Weights of a small contrastive image-text model: 19.3 epochs.
Rows from block 7 of the image encoder of a small contrastive image-text model, named by matrix and row number. Rows with one number belong to one neuron. Each number is 128 + 24 x the weight over its row's rms, rounded and kept within 0 to 255. All counts start at 0.
After each neuron's rows are labels from the 100 images, of 14848, where the neuron reaches its largest size: "peak on" is the class under the peak; "responds to" is what is common among them. Only what is clearly more common there than usual is listed. The data: drawn small creatures on textured ground. In brackets: how many of the 100, against the usual share in percent.
# gate: MLP gate (encoder.blocks.7.mlp.gate.weight, 416x160), inputs 0-159
# fc1: MLP up (encoder.blocks.7.mlp.fc1.weight, 416x160), inputs 0-159
# fc2: MLP down (encoder.blocks.7.mlp.fc2.weight, 160x416, transposed), outputs 0-159

gate.73 [128 128 149 128 140 213 128 128 128 128 128 140 128 154 166 128 128 128 128 128 128 128 128 128 197 171 128 128 128 128  98 164 128 144  56 128  89 124 128  54 128 128 128 151 184 128 128 131 121 128  88 128 120  76 104 112  76 193 128 179 105  66 128  85 128 128  81 156 128 128 159 128 128 128  85 128 128 128 128 128 128 128 128 128 155 100  68 128 118 106 132 166 128 128 128 128 128 128 128  97 128 128 142 118 128 128 128 128 128 128 128 129 128 147 128  84 128 141  78 124 160 128 147 128 128 128 128 131 128 128 128 160 128 128 111  88 128 128 128 128 128 135 157 100 128 103 175 128 158 128 186 128 128  96 128 128 163 128 170 128]
fc1.73 [101 128 131 128 128 128 128 128 104  69 128 114 166 107 116 152 128 128 118 128 116 128 128 150 128  93 127 179 128 128 128 128 128 128 128 128  71 164 114 147 128 128 128 128 128  89 128 128 128 154 132 192 180 128 134 120 128 153 128 187  66 156 128  92 128 128 128 128  94 109 128 128 150 122  77  62  79 159 128 156  74 155 128 128 167  93 158 187 128 128 145 169 161 158 181 155  74 128 128 128 128 128 128 128 146 128 128 128 128 128 128 128 128 128 128 160 103 172 128 128 128 128 176 123 128 128 128 128 128 143 109 128 128 128 171 128 128 104 128 156 145 128 222 127 128 128 128 128 137 128 128 128 135 147 128 151 128 164 128 128]
fc2.73 [145 167 128 128 128  76  97 104 128 157 128 120 128 128 128 151 202 106 120 128  81 128 117 128 140  93 128 128 152 168 128 128 128 102 128 128 128 187 128 128 128 181 132 122 128 198  68 117 144 104 121 128 128 146 128  95 128 128 128 121 128 107 128 128 103  78 164 128 128 128 128 107 128 128 154 128 102 128 128 107 128 128  82 128 125 128 128 100 137 128  53 128 127 128 128 128 128 128 158 108 111  96 128 128 128 143 129 128 128  94  78 128 157 128 128 128 149 142 128  95  63 128 137 170 128 128 128  97 128  89 157 137 128 128 128 128 128 128 128 169 128  75 128 128 104 152  97  81  84 133 106 128 171 185 103 128  90 128 110  86]
peak on: limb or head (45 vs 1.9)
responds to: marbled (40 vs 16.5)

gate.62 [128 128  97 108 151 128 175 128 128 112 150  98 112 105 191 164 120 128  93 128 128 128 128 172  81 168 128 128 128 128 128 128 128  90 204  93 107 128 164 128 128 128 128 100 130 128 116 128  79 128 131 177 128 101 128  94 159 128 128 128 110 128 119 128 128 145 141 138  79 128 159 128 128  99  93 162 128 128  97 162 128 104 128 128  97 128 163 113  68 128 128 128 128 128 145 128  97 111 128 114 176 128 128 168 128  78 128 163  77 128 128 128 132 114  70  85 153 120 112  92 164  92 128 128 128 118  93 128 150  79 128  93 154 174 108 128 144 128 117 105 128 128 128 128 128  94 160 120 122 104 128 118 127 114 111 163 128 142 169 128]
fc1.62 [128 128 128 128 128 128 128 143 169 105  58 128 128 128 128 128 128 128 128 128 128 128 128 164 128 158  70 128 128 150 100 128 172 145 128  95 128 128 128 128 155  67 128 128 128 128 160 128 128 132 128 128 128 155 128 128 128 128 197 128 141  73 107  72 128 128 128  54 128  90 143 186 128 128 128 128 152 105 128 167 151  97 163 162 116 128 128 128 128 128  74 180 113 160  96  93 128 128  94 171 128 141 109  85 128 128 175  90 175 103 109 128  98 128 133 131 128 103 128 150 128 127 147 102  82 163 156 128 128 104 128 128 128 108 128 128 128 128 155 128 128 128 114 128 125 191 105 128 128 128 154 128 128 128  97 102 128 133 168  95]
fc2.62 [156 111  84  79 128 131 112 128 128 128 141 128 107 162 131 128 128 128 149 147 189 128 153 153 128 117 142 128 128 115 128 128 128 107  81 128 128 128 128 169 142 138 128  74 111 128 146 128 128  80  50 128 128 182 159 128  76 128 158 139 153  89 128  87 128 128  85 128 157 128  94 128 128 181 128 128 143 128 140 152 128 102 128  93 128 128 128  88 174 128 154 126 128 153 128 133 128 128 128 128  92 128 128  82 176 128 139  84 144 172 101 128 128 128 153 171 149 102 119 128 128 109 128 128 146  98 128 157 128  85 128 128 128 128 128 106 128 117 180 128 156 117 128 115 141 128 103 128 128 161 128 128  88 128 182 156 128 171 128 189]
peak on: limb or head (52 vs 1.9)
responds to: large (70 vs 25.7); fish (48 vs 8.3); yellow (25 vs 8.5)

gate.52 [ 87 139  80 128 157 128 128  90 128 128 128 128  92 170 128 128 128 128  82 183 128 128 147 128 153 135 128 128 128 153 144 128 101 147 183 128 128  81  95 128  92 143 128 128 128 128 112 128 128 128 128 149 128 139 103 128 131 128 145  70  77 154 167 128  96  93  64 101 128 128 128 149 128 109 128  61 128 128 123 128 128 128 195 128 104 128 128 128 128 100 128 128 169 103  87 128 128 167 128  63 174 147 166 128 128 128 141 135 137 128 128  99 128 106 128 128 171 152 128 115 101 128  68 163 128 128 128 128  97 128 128  69 128 122 128 128 128 128  61  99 128 128 128 128 128 128 146 128 128 128 128 161  72 128 128 128 111 128 150 128]
fc1.52 [107 128 128 128 120 128  99 128 128 128 128 104 128 128 128 136 128 128 128 128 128 142 196 100  84 133 142 128 128 128  86 128  88 128 153 114  98  95 102 128 115 128 116  86 128 150  78 128 128 119 128 170 128 128 155 146  94 166 103 107 128 128 128 128 128 141  54 128 157 101  78 160 158  77 137 128 128 128 175 139 128 128 128 100 128 186 111 128 128  95 128 169 128 128  90 184 128 128 128 128 128 128 160 128 103 146 183 115 128  94 128 128 103 129  95 101 179 128 128  95 128 148 149 128  48 152 128 128 128 128 128 128 128 111 160 128 109 128 181 106 152 102 128 113 128 128 128  94 128 170  96 141 164 104 117 128 143 128 176 128]
fc2.52 [130 128 116 128 161 139  83 128 190 128 137 128 128 128 128 128  83 170  80 180 107 128 108  82 128 128 148 135 115 116 113 128 128 128  80  85 128 181 128 128 128 108 128 141 141 128 128 128 128 128 164  77 128 128 121 128  58 114 128 167  63  85 109 128 128 152 128 128 128 128 128 154 171 179 141 143 128 128 135 128 138 128 128 111 128 140 128 152 120 128 128 104 107 128 151 148 128  77 110 131 174 128 128 128 128 180 128 128 128 128 128 139  66 128 147  97 128 128 160 141 157 106 128 104 142 167 128 133 103 128 144 128 165 128 128 128 158 106 128  96 128 205 144 128 108 128 128 128 116 108  96  94  86 128 128 114 128 127  62 112]
peak on: body (50 vs 12.6)
responds to: black (52 vs 8.3); beetle (27 vs 8.6)

gate.291 [128  85 128 128 128 128 105 143 128  95 102 128 128  92 128 177 128 128 128 119 171 128 128  93 121 165 128 128 128 128 128 128 128 128 153 128 128 128 128 128 156 128  98 121 128 128 122 128 104 128 178 148 128 110 128 116 128 174 116 128 114  97  80 128 141 128 158 128  83 128 128  73 163 174 128 128 128 128 128 128 188 128  73  96 128 128 128 128 107 117 154 128  93 119 128 105  83 150 154 169 128 128 164 128 117 128 128 128 128 128 128 128 144 128 128 128 128 143  93 167 128 123 128 128 162 107 155 128  96 158 108 128 163 143 128 128 128 169  34 130  92  60 144 128 108 153 172 145 128  62 128 182 147 128 128 149 128  86 128  83]
fc1.291 [128  97 180 152 132 128 100 128 115  81 147 132 128  54 141 128 128 169 128 128 128 176  78 133 128 171 144 128 169 113 152 113 128 128 128 128 128 107 128 128 112 112 128 135 128 100 182 136 128 128 128 174 128 128 157 128 128 128 128  93 114 153 128 172  98 128 128 154  86 133 128  93 114 128 176 128 148  91 128  96 128 170  82 128 128 128  97 128  83 128 128 128 128 128 113 128 103 155 128 128  86 128 128 108 128 140 128 128 154 144 178 128 141 159 103 128 128 128 159 103 124 128 132  96  64 107 128 127 160 128 128 100 128  66 128 128 128 110  81 128 128 128  96 128 128 128 128 101 128 144  96 191 105 128 134 128  73 105  90 171]
fc2.291 [128 128 156 128 165 128 128 128 128 115  72  81 128  79 150 127  80 111 142 128 176 134 128 128 128 128 128 120 117 114 128 158 128 128 169 159 128 128 111 128 131 128 128 128 128 103 105 128 118 128  97 128 104 128 128 114 128 128 128  97  71 128  93 128 128 128 128 146 160 141 128  46 156 133 128 174 128  89 175 128 121 128  80 102 128 170 128 128 128  92  95 128 128 188 128 101  66 128 107  87 128 128 128 157 169 113 128 130 126  90 128 128 128 128 163 146 125 128  83 128  87 140 128 120  99 128 110  95 106 128 150 128 128 128 128 177 128 128  83 128  93  99 128 128 128  96 150 128 134 128 198 128 146 128 105 152 107 112 128  68]
peak on: limb or head (33 vs 1.9)
responds to: grey (46 vs 8.6); turtle (43 vs 8.5); spider (26 vs 8.2)

gate.332 [180 122 128 128 128 143  86 128 142 141 128 139  92 128 128 202 128 206  96 193 128  97 128 188 119 128  97 128 128 128 128 106 100 128 128 128 104 128 128 128 128 128 158 128 162 128 128 128 103 128 128 151 128 128 128 128 165 128 128 144 128 180 128 128  90 158  90 128 155 128 128 151 116 128  89 128 105 128 128 128 105 128 146 128 154  78  98  98 120 128 160 128 162 166  76 128 154 146 128 128 128 128 128  85 128 128 151 148 128 128 128 118 128 175 149 128  91 128 102 183 150 128 131 166 100 128 108 128 160 109 166 128 128 128 128 128 128 146 128  91 177  70 128 128 128 128 128  98 115 128 128 109 128  86 128 128 128 177  85  87]
fc1.332 [128 128  63 128 128 114 128 160 128 128  80 153 128 128  52  96 128  93 130 128 128 128 128 185 128 157 100 150  93 128 128 128 172 103 128 153 128 123 128 102 106 128 128 172  94 128 128 128 137  90 128 128 128 128 142  76 128 128 128 128 148 105 158 145 183 110 128 128 173 155 148  73 128 167 128 128 128 128 128 163 166 173  98  90 123 128 128 158 162 128  94 128 128 128 161  99 128 128  68 158 159  79 108 128 128 128 128 128 128 123 128 128 128 128  89 128 128 128 128 128 119 128  95 108 115 128 158 109 128 128 128 128 128 104 128 128 128 166 144 128 110 155 185 128 150 128 128  61 128 128 101 128 168 128 128 108 128  98 163 178]
fc2.332 [128  85 118 128 148 140  88 128 128  97 128 128 128 162 128 138 128 139 168 128  58 128 128 128 128 128 128 166 166 128 128 113 128 165 128 128 128 151 128  73 100 128 128 128 128  83 128  87 128 128 128 128 128 174 128 128 128 102 152 128  98 140 158 128 128 126 128 159 118  96 128 128 128 101  62 128 169 128 128 107 203 142 172 128 102 105 128 128  82 138 138 173 119 128  80 128 139  94 155 128 128 185  94 128 180 128 128 128 128 138  98 128 171 180 128 142 108 158 128 128 166  70 151 131 128 107 128 144 128 128 128 122 155 128 109 128  94 178  96  99 128 128 128 128  74 128 128 128 128 128 163 128 128 128 106 128 128 132  74 114]
peak on: body (40 vs 12.6)
responds to: striped (50 vs 16.7); black (26 vs 8.3)

gate.42 [128 128 164 128 128 151 128 154 128 155 128 128 128  85 111 128 128  94 155  75  76 128 128 156 128 128  86 128 128 177 128 128  84  96 128  61 128 128 149 205 128 112 128  94 175 154  81 110 128 128 128 106 128 128 128 128 128  89 128 141  75 128  77 116 140 177 128 139 128 145 128 128 138 152 128 128 103 100 128 128 176 144 128 128 168 128 162  81 128 114 128 114 128  93 128 128 128 143  93 180 128 128 128 128  94 128 128 128 152 175  82 174 128 128 128 128 128 128 128 145 128 128 128 136 137 128 175 128 128 128  87 148 128  63 138 137 128  85 128 128 147 160 128 154 128 150 153 128 140 128 125 128  88 104 110 107 177 128 128 128]
fc1.42 [169 128 128 128 128 128 128 128 128 128 128 128 128 128 155 128 128 128  96 161 128 121 128 128  60 128  91 128 127  92 128 108 148 128  90 177 128 128  89 100 128 182 166 128  62 139 128 213 153 128  68 172  83 134 128 128 128 170 128 128 128  82 154 128 128 128 128 128 121  81 128 142 110 128 128 128 128 115 128 158 104 128 113 128  95 164 128 106 128 128 128 128 128 153 138 128 128 120  99 128 160 128 128 128 154  72 188 128 128 111 128 128 128  98 110 128 150 162 128 107  81 112 152 128 180 128 128 128 122 128  98 128  95 179 128 100 128 119 128 128 128 177 128 128 173 115 128 173 128 128 169 112 106 148 128 165 128  97 128 128]
fc2.42 [102  75 128 166 128  96 128 128 128  72 128 171 128 145 140  88 128  91  88 146 169 116 150 128 128 128 128 128 128 128  78 128  74 128 128 195 104 128 128 128 128 128 146 128 161 128 163 142 128  96 124 166 168 154 224 173 128 108 100 128 128 142 128 178 107 174 128 128 158 130  91 128 136 128 128 127 111 156 128 140 128 200 128 128 128 128 128 112  90 128 137 107 185 155 110 128 128  90  97 128 108 128 128 128 128 128  87 128 128 220 128 128 150 128 128 128 128 128 128 136 128 128 128 128 144 128 128 138 125 124 128 151 128 128 130 128 128  94 128 111  74  83 128 128 128 128 128 105 128 128 128 128 128 128 128 128 128  97 140 117]
peak on: body (40 vs 12.6)
responds to: spider (47 vs 8.2)

gate.280 [107  96 109 104 128 114 137 105 128 152 128 113 142 128 128  91 128 113 128 128 158 128 158 130 128 128  99 178 128 128 134 114 156 135 128 128 128 120  89 128  76  79 128 128 128 128 110 128 128 151  72 128 117 128 128 128 114 128 128 177 145  81 128  95 128 133 128 128  47 128 152 180 128  87  90 128  94 168 128 140 128 128 165 128  59 128 128 128 100 128  94 104 107 128 128 159 128 128 159 128 128 180 128 158 128 128  89 145 149 128 128 175 173 128 128  78 103 140 120 113 128 128 128 128  98 163  87 162 128 128 128 118  97  91 142 128 128 128 128 128  91 128 128  99 146  81 186 175 143 142  98 128 128 128 135 128 128  70 128 128]
fc1.280 [128 128  85  79  98 128 128 167 128 129 131 128 144 138 128  99 128 132  88 128 165 128 128  92 167 113 111 156 139  94 128  96 128 144  92 118 128 128  66 114 128  90 161 128 142  96 128 128 128 173  83 128 128 128 128 128 128 124 128 128 128  95 128 201 128 128  98 128 119 128 128 128 128 102 108 128 128 142  98 144 128 128 128 109 126 128  85 128 128  73 128 113 128 128 151 157 128 128 197 156  75 128 128 165 153 128  64 128 128 111 108 166 162 128 128 128 128 128 177 136 110 128 165  90 128 118 103 201 152 128 128 128  83 115 128 105 128 150 128 120 154 128 152 128 163 128 157 128 128 128 136 109 128 148  89 128  92 128  93 187]
fc2.280 [128  91 122 128 128 173  96 135 128 142 128 109 128 128 128 127  86 128 155 128  50 115 154 128 128 128 116 128 122 147 128 145 150 139  98 128 127 147 128 128 128 117 102 128 128 128 162 128 161 115  87 128 141 164 166  87 128 128 128 112 128  91 175 109 128 158 174 126 175 128 167 132 178 128 157 136 128 128 128 134  86 114 128 128  94 128 175 128 128  88 128 128 166 128 128 175 128 128 179 128  77 128 128 128 161 128 128 161 128 100  98 160 127  92  81 128 166 128 149 128  95  69 128 128  65 128 128 128  99  92 128 147 174 128 140 128 128 164 128 128 128 138 113 161 128  81 128 167 128  75 164 128  99 145 128 128 128 128 128 128]
peak on: limb or head (29 vs 1.9)
responds to: dragonfly (99 vs 8.1)

gate.365 [162 128 128 107  80 128 128 128 176 128 120 128 128 128 101 115 128 149 128 154 128 128 128 103 166  75  84 128 128 128  72 141 108 128  78 127 128 128 113 128  91 178 128 165 128 161 128  86  87 149 128 105 164 128 128 128 128  72 160 128 122 128  80 138 169 128 137 175 123  91 128 128 128 128 128 102 141 190 139 110 128 181 128 128 119 103 128 128 157 128  91 128 128 128 115 122 128 146 128 128 128 128 152 169 158 128 128  87 128 128 167  97 128 119 119 128 128  98  91 128  85 128 163 128 128 128 179 128 149 128  93 128 128 128  84 153 128 128 147 145  83  66 128  75 128 172 171 128 128 128 128 128 128 128 128 128 128 177 128 128]
fc1.365 [ 70 156 128 128 128 128 128 148 128 105 128 147  99  89 125 128 118 128 128 182 128 128 128 128 128 117 211 128 118  75 122 128 111 128  83 128 109  83 128  53 128 128 128 187 128 113 151 128 128 173 128 128 149 157 128  96 128  69 128 128 106 110 144 128  94 177 128 128 128 128  85 128 115 153 151 128 128 135 128 128 109 128 128 128 128 157 159 128 114 155 128  92 104 124 128  89 128 128 128 132  92 128 128 147 111  91 128 109  83 112 128 150 128 128 116 128 147 128 112 121 128 128 121 137 172 128 128  92 128 128  96 128  58 115 128 162 128 174 166 128 128 103 121 128 157 128  85 128 100 128  88 178 128 139 102 155 128  96 128 176]
fc2.365 [141 152 128  87 128 194 128 128 121 128 129 157 179 158 128 174 128  67 126 128 107 105 128 128 128 128 128 128 128 128 128 128 128 112 120  81 167  94 112 128 147 128 128 128 128 128 116 171 128 128 128 154 128 128 168 128  75 116 128 128 142 128 128 127 128 110 128  85 128 128 104 128 128 152  59  79 128 140 128 128 134 186 141 128  99 128 128 100 134 128 159 112 105  76 128 128 128 178 128 173 128 128 168 128 128  62 108 114 138 167 128 118 128 132 128 163 128 128 128 142 136 128 128 128 128 162  92 107 128 128 160 132 128 139 121 128 128 128  81 201  74 128 128 175 106 128 128 172 128 128 198 128 162 128 154 128 143 128 128 128]
peak on: body (81 vs 12.6)
responds to: teal (53 vs 8.3); spotted (47 vs 16.7)